From a checkpoint of a small text-conditioned image diffusion model.
Model: 5.3M parameters, arch uvit, text encoder width 128, text encoder norm layernorm_no_bias, norm rmsnorm, patch size [2, 2], layers 10, width 128.
Training: cautious_adamw at rate 0.0014, 5200 steps.
Data: trained on rendered made-up planets, 97500 training examples, 3.4 epochs.
Rows from block 7 of the text encoder of a small text-conditioned image diffusion model, named by matrix and row number. Rows with one number belong to one neuron. Each number is 50 + 12 x the weight over its row's rms, rounded and kept within 0 to 99. All counts start at 0.
After each neuron's rows are labels from the 100 texts, of 14976, where the neuron reaches its highest value: "tokens" is the input token at the peak. Only what is clearly more common there than usual is listed. The data: rendered made-up planets.
# fc1: MLP up (text_encoder.blocks.7.mlp.fc1.weight, 512x128), inputs 0-127
# fc2: MLP down (text_encoder.blocks.7.mlp.fc2.weight, 128x512, transposed), outputs 0-127

fc1.301:73 49 53 60 50 53 36 51 54 58 47 51 62 71 39 64 38 43 42 33 41 73 69 38 61 45 65 39 49 64 56 55 38 48 42 54 56 51 64 42 59 65 49 62 42 68 64 41 33 46 51 50 79 42 51 46 52 53 74 35 36 57 53 47 47 42 46 57 37 51 62 73 47 42 60 51 48 38 40 40 37 56 50 52 53 69 78 66 38 35 46 40 84 63 51 53 64 70 57 29 49 58 60 59 43 50 61 79 34 34 69 50 56 56 47 52 33 46 61 26 55 48 36 52 53 59 26 48
fc2.301:32 54 59 51 47 51 52 42 48 41 43 51 41 28 56 34 53 71 60 53 65 27 40 50 34 58 35 50 43 24 51 58 54 67 42 50 49 73 47 54 46 39 34 42 55 27 53 64 55 49 55 40 38 39 65 47 50 54 30 85 57 55 44 62 59 49 58 45 65 54 49 28 46 57 40 72 53 72 72 47 47 31 59 37 48 46 39 49 54 65 46 61 16 32 47 49 53 25 53 70 53 53 56 47 70 56 39 26 59 53 48 48 49 60 47 51 59 31 48 79 43 70 45 45 45 56 57 46
tokens: "rings"

fc1.151:52 50 50 55 50 69 46 73 49 67 37 50 68 47 36 43 16 55 39 41 32 62 63 64 69 33 43 51 70 77 60 48 65 36 63 54 51 44 52 40 43 63 62 63 58 41 57 48 53 59 53 48 61 47 41 49 52 40 62 34 30 52 49 57 48 62 49 70 49 37 77 55 42 42 65 46 63 28 37 45 54 53 44 67 46 58 59 48 40 56 42 32 48 77 65 57 47 53 38 35 34 62 33 58 36 51 48 78 36 56 45 47 58 71 58 46 28 61 61 32 40 34 55 65 46 54 43 40
fc2.151:57 48 52 54 50 51 50 50 43 49 58 56 52 48 59 58 58 45 52 47 54 51 43 50 65 59 46 49 44 41 53 00 52 40 51 57 53 44 49 57 54 52 44 45 45 57 48 58 48 54 43 43 50 46 54 56 50 54 47 51 54 51 49 50 46 47 33 60 56 45 47 53 50 54 52 59 50 52 49 45 56 43 51 45 51 55 45 44 52 54 54 53 43 49 58 55 56 50 62 49 48 56 54 50 46 42 47 39 55 47 51 53 53 81 49 47 49 63 42 53 46 11 47 54 60 56 57 47
tokens: "covered"

fc1.282:40 38 68 33 34 54 56 31 60 48 62 35 52 53 53 53 55 48 38 45 48 43 62 41 35 36 58 37 36 47 31 46 64 33 38 39 66 55 28 64 51 67 52 53 34 68 66 43 62 33 44 34 38 52 47 58 72 36 34 53 45 57 38 50 54 36 48 42 64 29 37 34 60 66 44 54 42 56 36 66 37 51 65 43 29 65 72 52 60 48 37 56 49 54 53 50 45 52 48 65 41 59 30 64 68 57 40 45 60 23 38 66 67 42 49 54 53 50 27 37 38 38 39 67 37 67 30 55
fc2.282:57 75 42 57 67 62 32 60 41 42 46 60 52 36 56 49 14 50 51 45 57 39 49 58 51 61 50 43 50 65 86 57 54 66 78 58 61 75 69 63 55 47 35 49 41 53 71 64 49 53 45 40 57 44 44 48 35 65 73 50 49 34 49 66 43 27 62 53 46 49 71 56 33 28 45 40 45 53 53 37 56 38 47 46 62 46 50 56 53 61 52 55 54 36 60 79 53 48 56 44 46 69 44 51 20 64 64 43 49 58 43 37 49 43 37 54 60 52 57 29 53 59 51 38 32 33 55 53
tokens: "lava"

fc1.482:42 62 59 35 60 61 57 66 65 60 43 66 51 44 28 59 39 69 42 45 53 45 50 63 51 34 74 36 52 28 63 37 40 56 43 38 34 69 40 55 45 35 52 38 41 49 40 53 38 37 39 37 70 36 47 37 49 58 47 42 50 61 51 49 58 36 51 36 57 44 57 55 61 38 67 45 33 36 49 57 35 59 67 46 43 56 69 48 54 59 44 45 65 66 58 42 54 61 54 26 48 61 39 53 36 34 74 51 20 26 69 64 43 38 33 37 55 67 60 30 65 42 68 51 44 33 49 37
fc2.482:51 49 58 49 50 42 54 52 47 63 54 48 49 45 54 53 50 45 46 50 49 53 44 54 72 54 43 59 50 53 45 00 49 53 50 46 52 64 49 48 67 51 57 51 50 57 52 51 57 60 51 57 49 43 49 55 54 52 44 49 64 47 49 56 46 53 25 55 57 56 54 42 51 60 50 45 55 54 53 47 59 49 38 47 48 46 43 47 51 48 52 48 44 48 42 50 55 52 59 51 50 49 50 51 51 59 49 49 55 53 47 56 51 83 52 53 48 57 44 62 46 07 53 50 64 50 49 52
tokens: "-"

fc1.388:54 39 31 47 47 55 62 70 46 48 57 36 54 66 71 44 31 41 53 62 42 64 52 59 43 64 33 45 52 81 69 58 48 60 40 69 51 49 42 59 61 45 65 46 53 68 60 41 35 58 36 64 39 52 51 62 45 55 35 34 58 46 53 48 43 36 51 50 63 49 74 29 50 33 70 37 43 67 22 54 54 41 66 43 42 26 36 41 44 35 65 47 63 36 41 56 50 41 39 49 45 24 52 37 38 66 62 55 47 76 57 41 44 41 37 48 54 67 41 46 34 31 48 35 55 44 61 66
fc2.388:38 28 64 69 44 71 44 21 51 49 49 74 47 36 34 29 71 41 44 64 73 52 41 40 64 48 70 59 49 32 56 62 52 51 42 38 54 58 61 41 46 44 41 53 33 45 41 47 47 61 43 22 64 60 60 56 51 56 38 59 48 46 64 59 56 63 65 41 50 54 28 69 53 63 44 57 23 30 44 51 43 37 69 50 46 53 58 57 61 58 54 52 56 46 74 45 62 37 52 67 57 44 49 53 30 48 45 39 42 52 44 45 37 31 50 47 49 38 50 38 88 46 45 51 35 58 34 57
tokens: "lava"

fc1.209:86 37 55 51 44 59 51 52 52 63 67 62 55 85 38 80 33 64 52 40 37 55 69 64 61 51 39 43 61 62 53 41 41 47 54 54 51 45 54 51 39 52 52 80 38 46 55 53 44 57 39 56 73 57 55 52 47 60 57 64 49 49 50 47 54 49 49 50 36 41 56 46 47 67 47 56 35 28 78 57 29 53 49 50 45 81 43 46 56 55 64 16 41 53 56 58 50 46 72 37 78 67 60 43 49 61 51 53 68 43 58 44 59 55 45 37 51 51 51 36 52 50 62 51 69 62 31 49
fc2.209:36 64 55 54 49 43 50 45 53 50 41 49 39 33 54 62 60 40 49 52 45 51 52 50 39 60 57 62 49 51 49 86 51 66 44 44 32 59 34 59 69 62 54 41 63 60 45 42 57 43 56 56 39 44 64 49 51 50 69 48 72 32 48 59 48 40 86 40 84 73 44 60 50 64 40 39 51 74 37 44 43 61 39 62 49 37 41 57 36 40 49 61 55 16 36 52 35 45 39 61 50 47 42 68 42 48 51 54 36 59 50 62 32 41 60 46 54 45 51 70 65 89 55 36 46 49 49 57
tokens: "a"

fc1.119:61 56 47 52 52 77 48 53 44 67 42 53 45 66 47 55 26 53 28 49 27 61 58 40 63 34 43 59 67 60 73 31 69 47 49 54 50 47 62 51 59 51 50 59 63 32 68 45 39 51 61 57 68 56 60 52 47 41 67 57 35 53 44 40 67 50 27 47 53 37 76 55 63 45 60 50 53 40 43 38 49 74 53 68 57 47 58 79 57 34 46 30 51 36 55 63 61 51 42 31 62 58 22 51 50 58 46 51 65 46 52 65 54 69 40 50 27 51 74 34 57 37 57 64 62 38 46 50
fc2.119:56 59 44 60 58 52 47 54 42 44 51 56 57 47 62 51 59 35 51 40 56 58 41 51 71 55 47 49 41 51 59 00 61 36 54 58 57 22 54 51 53 51 41 41 51 64 49 52 50 58 42 35 52 42 52 55 55 53 50 41 49 51 48 51 51 47 26 61 54 42 46 53 48 48 56 62 53 49 35 46 60 44 52 43 51 52 51 44 51 50 54 60 48 55 67 55 59 57 55 43 44 55 57 48 34 38 46 46 50 52 52 52 45 77 50 46 51 75 44 50 48 11 46 60 60 55 58 47
tokens: "covered"

fc1.115:64 59 57 45 27 36 30 49 34 60 33 50 65 66 39 50 57 53 36 57 60 49 55 54 57 39 64 42 34 51 39 49 41 33 45 37 52 34 46 67 42 58 48 74 71 40 58 45 48 44 38 50 38 38 52 58 73 51 40 49 40 22 54 29 45 37 52 59 47 33 60 27 31 62 60 35 33 52 42 49 46 47 40 49 67 26 66 54 68 44 44 59 67 52 33 57 34 48 64 41 56 55 54 47 63 72 65 63 65 55 33 44 49 56 41 72 25 50 41 71 41 57 52 39 58 55 64 64
fc2.115:54 45 34 60 51 64 44 43 55 36 43 70 67 44 61 48 61 27 46 51 72 45 45 54 69 66 58 72 87 48 64 55 47 47 47 45 49 35 48 36 43 40 50 49 42 52 35 53 47 58 41 50 72 68 62 47 55 67 31 60 49 59 71 39 51 58 43 19 66 56 50 60 54 48 48 47 52 36 42 63 45 54 64 54 33 58 40 56 42 47 52 51 58 44 62 38 46 26 42 57 43 28 37 49 40 31 45 34 43 54 63 53 27 29 60 30 58 59 50 35 80 54 57 63 33 65 40 46
tokens: "a"

fc1.355:48 34 33 64 72 46 37 40 55 46 53 65 66 39 64 40 31 46 47 33 40 48 57 55 67 55 58 47 37 55 47 60 66 40 57 34 64 45 70 36 57 66 47 58 44 66 46 42 44 40 60 45 45 72 61 64 58 69 30 53 80 52 60 65 52 49 64 66 66 62 45 29 38 39 62 55 61 55 50 45 44 57 35 65 64 51 66 67 49 32 69 26 56 47 55 41 29 48 35 56 43 59 46 62 41 71 37 35 58 74 41 53 33 41 35 42 58 52 42 49 41 31 39 53 56 63 59 62
fc2.355:55 54 56 52 52 44 44 41 46 62 40 59 48 45 41 49 54 53 54 89 64 45 50 49 42 58 45 63 43 50 48 54 45 70 25 65 38 54 15 62 60 29 60 57 47 45 49 74 38 35 58 39 51 32 56 38 34 58 61 33 22 66 45 57 48 55 25 55 48 44 57 87 49 58 45 52 39 33 39 46 59 51 72 29 35 69 32 56 63 58 48 48 57 70 39 48 50 39 40 45 53 77 65 49 43 62 59 43 47 44 44 41 60 59 47 58 44 35 59 36 57 51 60 42 64 43 42 45
tokens: "<end>"

fc1.227:52 42 51 57 45 40 47 58 58 99 44 48 68 62 46 50 23 29 55 49 30 50 36 48 49 40 46 56 87 68 61 50 52 56 50 49 50 48 55 53 50 55 42 51 44 31 57 58 64 55 56 46 49 62 63 38 60 49 49 39 56 55 51 43 56 65 51 54 39 39 68 45 70 31 47 48 53 24 60 62 58 73 43 45 44 45 49 34 46 36 47 35 48 58 62 43 51 51 71 34 50 36 19 59 47 63 52 58 56 51 43 55 36 55 66 54 46 47 53 36 54 46 55 51 79 51 43 82
fc2.227:52 43 57 50 57 71 48 45 46 22 62 63 34 46 58 51 65 78 54 41 61 46 67 58 43 61 40 36 21 42 38 81 35 46 57 55 46 61 49 44 47 41 62 51 45 57 42 52 39 52 45 56 61 33 52 57 44 54 48 71 56 35 59 51 40 43 66 44 63 53 44 41 37 76 44 55 40 78 56 32 34 37 57 49 50 58 38 63 58 65 52 49 50 29 50 66 33 35 43 65 54 58 73 35 63 31 51 40 48 52 50 48 49 40 28 41 55 49 53 60 49 73 64 46 28 58 55 22
tokens: "moon"

fc1.126:47 30 65 65 50 27 57 60 44 63 48 33 42 55 41 64 51 46 52 63 51 46 49 47 61 60 76 61 26 51 47 45 44 33 67 57 62 48 56 57 51 55 36 55 42 44 56 56 52 28 57 66 47 32 43 41 67 53 47 61 65 69 51 49 37 34 48 37 60 67 37 31 45 69 46 57 57 68 64 61 31 65 41 41 48 59 52 59 49 30 54 45 41 76 40 56 67 52 40 40 61 27 62 36 71 31 62 62 35 33 46 67 70 55 29 67 59 38 54 52 65 59 53 48 72 56 47 62
fc2.126:46 46 45 63 51 71 48 43 44 39 52 96 63 36 76 41 32 42 56 39 76 44 37 57 48 60 50 51 73 58 63 68 37 66 56 70 43 70 52 50 45 42 47 53 51 53 53 55 55 72 39 26 49 59 62 52 41 73 48 38 43 45 54 63 56 34 60 53 66 31 64 62 54 43 56 52 33 40 42 33 46 31 53 58 57 41 45 54 43 54 38 58 50 48 74 57 51 46 49 48 33 56 38 59 16 43 53 27 42 59 52 24 40 50 55 41 47 54 48 47 53 69 48 41 41 45 40 54
tokens: "rings"

fc1.274:56 46 57 42 43 65 46 63 56 55 39 51 38 65 68 32 29 40 42 54 58 36 48 63 33 32 50 29 31 45 46 35 53 27 38 65 59 47 53 59 44 54 47 43 47 48 62 60 29 67 63 33 48 45 66 47 45 36 50 56 36 51 55 55 32 39 60 63 58 32 45 55 69 32 44 47 46 30 54 51 65 40 63 31 64 53 60 36 68 56 56 28 45 45 71 34 51 31 46 54 42 53 70 41 60 27 39 29 43 29 65 51 51 41 52 51 47 35 36 48 49 61 70 65 31 48 44 24
fc2.274:48 51 53 41 50 42 52 48 51 52 64 33 44 50 46 63 52 60 53 49 13 48 51 43 49 46 48 38 40 51 39 17 54 44 57 47 48 88 23 50 57 49 47 43 39 72 51 54 53 47 52 72 43 30 38 55 56 47 60 41 78 50 49 44 42 59 61 47 51 60 54 34 46 72 32 44 59 55 52 56 58 54 19 47 45 49 74 40 39 52 52 44 49 47 28 66 42 89 59 31 48 65 58 54 79 64 58 61 56 46 42 65 49 58 49 54 43 51 43 46 37 52 40 45 68 36 62 50
tokens: "<end>"

fc1.265:76 54 57 52 50 52 46 52 54 45 49 51 63 72 40 75 43 39 27 46 26 83 76 56 55 36 64 51 49 73 64 53 41 30 55 60 56 51 54 34 61 53 39 54 46 66 67 45 46 59 37 51 60 43 40 59 40 49 62 41 28 64 57 43 59 39 37 46 36 45 52 68 49 40 62 45 39 22 45 55 49 54 46 46 53 63 77 55 48 43 46 30 79 65 45 45 56 63 46 25 49 49 55 64 32 48 57 71 46 51 59 49 53 44 54 56 38 46 63 30 50 45 35 65 49 52 29 57
fc2.265:32 51 62 51 42 56 50 41 48 43 51 51 41 26 51 31 53 68 60 55 65 28 41 47 37 57 39 50 34 19 54 60 47 65 31 51 48 76 48 47 51 46 33 46 48 27 51 56 51 43 63 40 39 36 63 43 48 51 39 88 54 61 45 61 59 47 55 46 61 58 55 32 48 61 49 73 47 74 66 44 45 34 56 40 49 50 49 50 50 62 44 65 20 29 42 52 54 26 55 72 56 57 56 49 69 55 42 30 53 50 50 53 49 60 49 51 60 31 50 83 44 72 48 45 47 60 53 46
tokens: "rings"

fc1.384:36 28 48 38 65 55 52 58 72 59 35 37 43 61 45 51 56 62 31 68 37 55 62 56 31 45 45 60 63 51 33 44 47 50 47 56 42 35 43 55 79 70 38 67 32 70 34 48 46 29 54 73 36 45 68 51 67 38 50 71 44 36 38 61 30 64 35 39 39 35 36 43 43 66 40 53 61 53 47 67 57 43 40 47 58 57 51 52 34 41 42 59 53 53 55 45 52 71 37 66 31 45 44 32 59 65 62 41 48 67 61 47 80 40 59 45 42 45 44 47 36 44 46 56 43 36 37 41
fc2.384:58 52 53 71 59 71 44 42 31 31 43 78 63 33 65 33 40 37 56 47 79 49 35 59 62 64 56 51 62 55 72 77 49 68 56 59 51 65 54 46 36 39 40 44 47 49 53 56 43 57 47 27 63 61 58 55 43 70 55 46 45 53 49 71 56 33 60 54 71 43 57 62 48 37 55 57 28 52 49 43 45 33 67 48 45 54 54 47 57 56 46 50 50 41 67 58 53 30 45 43 53 52 36 57 13 34 54 34 46 59 44 33 37 38 40 50 55 48 51 20 60 48 58 34 37 53 36 47
tokens: "lava"

fc1.217:64 51 62 58 42 53 50 49 56 57 45 58 55 65 47 65 39 51 28 40 26 80 81 37 62 48 56 54 42 70 64 46 43 42 51 49 36 45 56 39 67 66 53 62 41 72 54 43 37 48 46 44 88 59 40 52 34 41 72 36 45 57 57 32 44 54 42 47 41 36 68 58 56 44 54 59 47 41 33 56 33 69 52 67 45 48 74 64 42 31 60 39 62 52 55 55 46 66 52 34 52 51 61 52 48 42 47 72 37 46 67 74 48 46 60 51 36 37 59 30 54 55 60 54 53 46 26 49
fc2.217:36 59 55 51 52 48 51 40 47 36 49 57 45 28 57 36 62 70 64 54 77 25 38 44 34 61 39 49 42 28 54 79 49 65 52 53 56 71 46 65 38 33 31 37 56 37 52 66 56 46 52 36 41 41 62 50 54 52 32 67 61 43 43 63 55 51 70 45 67 55 44 38 41 56 41 66 52 70 66 51 54 29 63 36 46 45 38 45 57 72 49 62 29 39 51 53 55 31 48 67 49 48 57 43 69 59 39 30 58 55 43 38 49 56 40 52 57 30 47 74 41 77 36 52 44 53 63 50
tokens: "covered"

fc1.229:80 37 55 49 47 73 59 45 48 75 64 60 50 78 51 73 20 60 56 48 40 48 49 74 49 39 39 50 71 54 45 48 43 51 54 55 49 51 63 55 49 50 43 74 48 28 50 53 43 47 43 59 66 66 57 56 48 60 52 65 46 40 59 43 51 57 42 51 42 44 70 37 55 59 47 53 43 32 76 65 36 52 62 48 45 78 38 45 63 49 60 23 46 50 53 65 49 48 75 38 72 69 52 27 53 70 48 52 69 46 56 41 46 47 44 38 51 61 54 41 51 46 64 60 71 57 39 62
fc2.229:46 58 50 50 43 47 46 40 50 45 47 53 35 42 52 67 63 46 46 49 45 55 53 46 43 63 58 66 46 57 49 99 46 66 42 49 36 57 36 64 64 62 54 46 58 60 49 42 54 39 53 59 45 48 59 48 49 52 69 45 69 25 49 58 44 34 75 39 80 67 34 63 39 64 51 38 51 70 45 49 40 59 43 61 45 42 34 56 29 41 54 54 61 23 34 54 31 50 38 60 53 47 51 70 42 46 57 61 43 60 51 61 35 28 61 43 47 42 56 59 60 87 49 39 47 52 48 56
tokens: "a"

fc1.137:75 34 62 37 36 50 42 43 37 55 63 51 59 47 48 63 44 62 42 35 24 25 67 64 65 51 37 49 67 30 36 44 62 39 43 35 53 49 64 26 53 65 70 60 40 49 43 39 30 59 61 38 68 63 48 51 50 57 48 41 25 53 65 37 52 51 47 51 37 65 52 34 61 41 61 49 55 34 61 38 48 63 65 39 53 47 39 43 39 68 41 52 35 76 46 40 61 60 44 42 60 58 52 36 33 50 64 71 35 49 62 53 67 50 65 55 63 35 42 51 43 34 70 40 48 38 58 35
fc2.137:51 51 59 50 51 44 51 53 50 61 61 46 48 46 53 57 55 44 47 52 52 57 45 52 69 53 49 49 48 47 51 00 49 49 53 50 47 65 42 54 59 54 49 46 48 57 52 56 49 54 50 51 49 43 56 53 50 51 49 51 59 47 50 53 46 47 39 54 59 54 52 57 55 57 47 48 55 54 48 45 60 54 40 51 46 49 49 47 49 51 55 53 45 44 43 50 51 51 56 47 48 53 49 52 52 48 45 47 49 50 48 54 48 83 57 55 47 51 43 55 54 13 55 54 64 52 55 52
tokens: "-"

fc1.336:28 49 46 47 68 57 60 43 57 46 29 49 54 55 35 61 63 51 45 43 62 74 44 66 66 26 34 47 61 37 28 38 40 40 56 67 42 50 67 62 58 40 56 35 43 74 58 62 35 45 41 59 33 63 45 64 61 41 49 50 53 69 62 41 49 71 67 71 60 35 40 52 37 60 57 68 52 43 45 36 36 57 52 47 62 40 65 61 50 56 65 31 60 49 61 44 59 41 60 64 41 62 38 39 55 66 41 32 37 62 65 45 43 32 71 49 67 38 66 43 34 65 59 34 60 52 45 60
fc2.336:51 46 59 57 64 54 50 32 53 56 63 58 21 51 58 39 48 69 57 77 52 41 32 39 50 51 53 54 28 52 68 49 43 69 45 58 51 99 30 40 46 50 29 43 39 55 47 54 50 47 55 37 58 38 55 52 56 53 65 42 58 40 37 59 44 51 51 32 55 54 56 70 55 44 55 41 35 59 40 57 65 44 54 49 57 49 70 40 50 79 44 51 59 46 38 66 44 70 46 53 42 63 61 67 53 40 57 64 47 44 30 46 45 43 41 51 49 26 49 20 55 43 46 42 76 33 57 50
tokens: "<end>"

fc1.287:64 52 59 49 45 50 52 60 51 51 52 61 58 63 43 64 38 44 30 45 30 83 58 46 59 36 80 53 41 79 45 53 45 45 52 54 55 54 61 40 55 54 53 64 53 52 50 42 29 46 54 43 78 42 49 54 39 53 72 33 26 60 58 49 49 49 42 58 45 34 52 72 59 48 57 52 54 19 29 46 47 57 53 51 51 57 81 64 47 50 40 32 81 59 57 53 64 68 43 28 53 58 54 63 44 41 63 79 50 36 66 59 55 48 58 52 43 53 58 38 54 47 51 54 47 56 20 52
fc2.287:42 50 62 46 42 44 53 38 45 46 53 47 39 27 49 35 51 72 59 51 69 29 44 48 41 65 30 48 41 22 58 36 49 64 40 52 46 67 46 61 46 44 33 42 49 37 55 52 57 52 57 43 29 28 62 45 56 55 26 86 65 52 38 62 54 48 52 44 70 66 55 30 43 58 45 72 48 81 71 44 48 44 52 41 46 48 42 42 54 55 41 53 20 43 42 53 56 25 58 67 61 58 56 49 61 59 37 23 54 57 47 50 57 70 46 55 54 39 52 78 44 53 50 52 50 62 54 48
tokens: "rings"

fc1.11:72 40 60 51 46 56 43 58 38 57 43 51 63 72 48 62 35 47 26 49 33 83 70 48 45 55 61 51 40 74 54 43 37 38 57 48 53 42 53 48 61 69 57 66 49 64 61 40 33 53 55 45 60 54 39 60 56 52 68 34 42 49 53 35 55 39 45 43 34 46 52 58 50 30 65 42 40 30 48 47 39 57 43 53 61 64 75 59 36 36 60 36 74 66 58 53 59 68 48 46 46 40 52 71 47 35 52 89 41 54 59 64 59 40 47 47 36 49 69 22 55 55 39 57 48 58 37 51
fc2.11:32 52 59 52 44 52 52 42 46 38 51 55 44 24 47 33 58 69 62 55 69 28 42 43 42 56 38 53 40 20 62 59 44 69 39 54 51 77 48 51 46 39 30 46 49 33 50 59 50 49 60 37 40 33 67 43 47 53 42 84 50 60 42 62 57 48 65 45 61 55 60 32 48 64 43 72 45 73 64 45 46 35 59 36 52 51 57 47 57 62 42 61 24 30 43 48 59 23 52 66 57 61 60 48 59 54 36 24 51 49 50 48 52 61 50 52 58 32 50 83 48 72 50 49 47 60 49 53
tokens: "rings"

fc1.165:32 43 58 41 30 57 71 59 64 65 58 54 43 59 45 76 68 35 37 68 63 42 53 47 47 27 62 31 52 64 54 62 54 30 48 52 39 59 37 43 44 30 37 55 61 67 55 51 47 61 42 69 57 58 44 65 36 40 65 70 40 82 41 58 41 62 47 63 28 39 35 66 33 52 45 61 38 53 48 50 61 38 68 49 33 67 32 48 51 37 39 40 59 67 65 58 45 39 54 57 63 43 53 37 56 60 45 48 49 57 67 38 59 61 59 38 35 57 42 61 62 42 47 69 55 66 53 34
fc2.165:68 71 48 54 66 49 42 51 44 47 54 43 45 51 63 50 54 34 42 45 62 52 57 65 64 65 45 72 55 58 56 42 49 60 40 53 52 65 57 51 47 74 48 45 45 72 43 40 39 48 72 32 61 42 54 52 50 51 40 29 74 33 40 56 35 51 46 35 71 62 53 42 65 30 59 45 43 54 46 62 48 63 27 75 48 39 52 64 57 54 49 65 51 31 46 59 40 75 49 62 44 34 38 49 35 50 39 38 58 59 43 61 29 21 56 63 80 59 57 37 58 48 54 23 60 28 42 46
tokens: "lava"

fc1.453:78 50 56 47 39 47 41 48 54 38 49 62 72 74 51 71 49 59 33 43 35 75 62 53 53 66 58 42 31 65 55 51 38 40 54 56 58 47 49 67 60 46 43 65 40 55 58 48 47 53 48 47 79 42 32 62 30 64 51 36 44 42 42 48 50 43 49 45 37 48 30 79 43 47 52 44 52 37 77 64 40 45 49 54 66 51 44 57 44 49 59 28 62 66 50 61 50 42 51 61 53 56 65 58 55 38 75 53 65 57 69 47 74 53 61 37 35 58 59 29 42 46 20 56 63 64 36 45
fc2.453:24 62 64 63 58 57 59 57 55 57 45 41 43 22 54 33 53 52 59 53 57 37 45 58 44 47 47 47 44 20 48 61 47 65 44 46 39 67 43 39 49 55 61 38 55 37 45 56 45 52 55 46 32 45 72 49 46 46 48 76 52 56 49 55 54 55 71 45 66 56 59 38 62 52 32 63 48 74 36 36 54 48 49 53 52 42 48 53 50 63 35 76 33 18 54 29 47 34 41 56 46 58 33 43 48 48 28 39 37 51 45 59 36 57 53 61 59 40 45 86 65 80 72 36 49 45 54 55
tokens: "lava"

fc1.269:71 40 41 39 34 48 48 60 46 33 44 44 65 80 47 76 54 58 38 50 34 72 66 41 57 62 49 49 35 82 53 51 52 50 53 54 41 43 54 59 56 54 45 58 36 64 63 49 54 49 48 51 68 58 29 52 56 58 41 33 43 30 55 52 40 44 42 55 23 41 39 66 35 53 58 46 44 24 66 65 31 51 59 47 69 59 34 45 46 52 54 37 54 70 53 69 63 36 60 52 64 41 69 41 41 51 72 43 60 51 69 48 63 54 50 51 41 42 60 20 42 50 33 48 60 54 40 32
fc2.269:30 63 60 65 58 55 54 55 57 56 50 41 41 18 51 33 57 51 57 54 59 38 45 51 41 50 51 37 39 18 53 72 45 68 48 49 46 65 47 40 56 55 51 36 58 42 41 59 41 53 51 39 36 36 76 54 40 50 53 72 49 51 41 55 53 48 77 46 67 60 56 44 64 54 36 57 47 79 39 44 49 48 53 47 55 43 58 49 52 64 40 70 41 07 56 39 48 36 40 59 51 59 38 49 46 43 23 46 32 52 47 56 39 52 55 58 57 39 51 76 63 83 65 43 53 52 43 63
tokens: "lava"

fc1.363:41 39 55 51 60 54 34 70 49 63 55 46 31 58 56 35 34 62 46 26 55 44 56 67 56 41 48 38 48 47 36 47 50 54 50 62 62 48 69 49 58 70 68 40 64 57 47 36 43 53 39 59 56 60 44 55 35 49 60 48 18 57 59 63 67 52 30 66 40 65 72 43 81 34 62 52 35 63 29 65 57 65 58 67 47 44 53 59 42 38 64 54 72 64 51 36 64 43 40 33 62 76 40 54 48 62 40 45 37 59 69 38 54 40 36 62 38 57 43 57 36 47 65 44 53 66 40 62
fc2.363:50 48 56 40 44 44 53 50 48 58 58 51 49 47 49 55 51 49 52 53 53 52 46 54 67 52 48 54 58 52 50 00 46 53 46 45 48 65 43 54 52 45 50 50 43 51 53 57 57 56 52 51 49 41 53 49 56 52 49 57 56 49 53 53 45 49 39 47 64 49 54 50 50 60 50 46 52 59 53 47 51 53 40 46 47 52 46 39 48 48 51 43 47 48 40 50 50 50 59 50 54 54 46 55 55 55 50 53 53 50 47 56 51 74 52 49 49 48 43 56 55 08 54 50 64 52 55 46
tokens: "-"

fc1.382:63 46 57 57 41 73 57 67 51 75 34 61 51 57 38 51 36 39 27 52 34 71 75 31 60 33 47 56 71 59 66 21 71 41 43 48 58 51 56 57 55 53 40 52 47 48 65 30 53 69 65 39 54 51 57 54 48 37 69 57 44 73 56 44 71 59 37 55 55 46 54 49 43 47 68 55 66 25 48 59 37 54 54 63 54 70 54 69 43 52 44 29 60 47 43 56 64 48 39 39 55 60 29 44 42 46 54 60 51 42 62 56 58 79 61 52 41 45 62 35 52 26 67 51 42 59 48 52
fc2.382:56 58 40 60 56 52 47 54 42 42 47 57 54 47 58 52 58 37 52 41 54 57 40 50 72 53 49 48 43 51 63 00 64 36 54 56 56 15 54 52 55 50 40 40 54 63 49 44 50 60 41 35 50 41 53 58 50 55 55 45 48 52 48 51 51 45 17 64 57 42 47 55 49 52 57 62 55 52 40 46 61 47 53 43 51 51 51 42 52 51 55 59 49 50 68 55 56 58 53 40 47 57 60 51 29 36 47 48 50 53 52 56 44 77 50 46 54 74 46 51 48 07 50 63 63 56 59 45
tokens: "covered"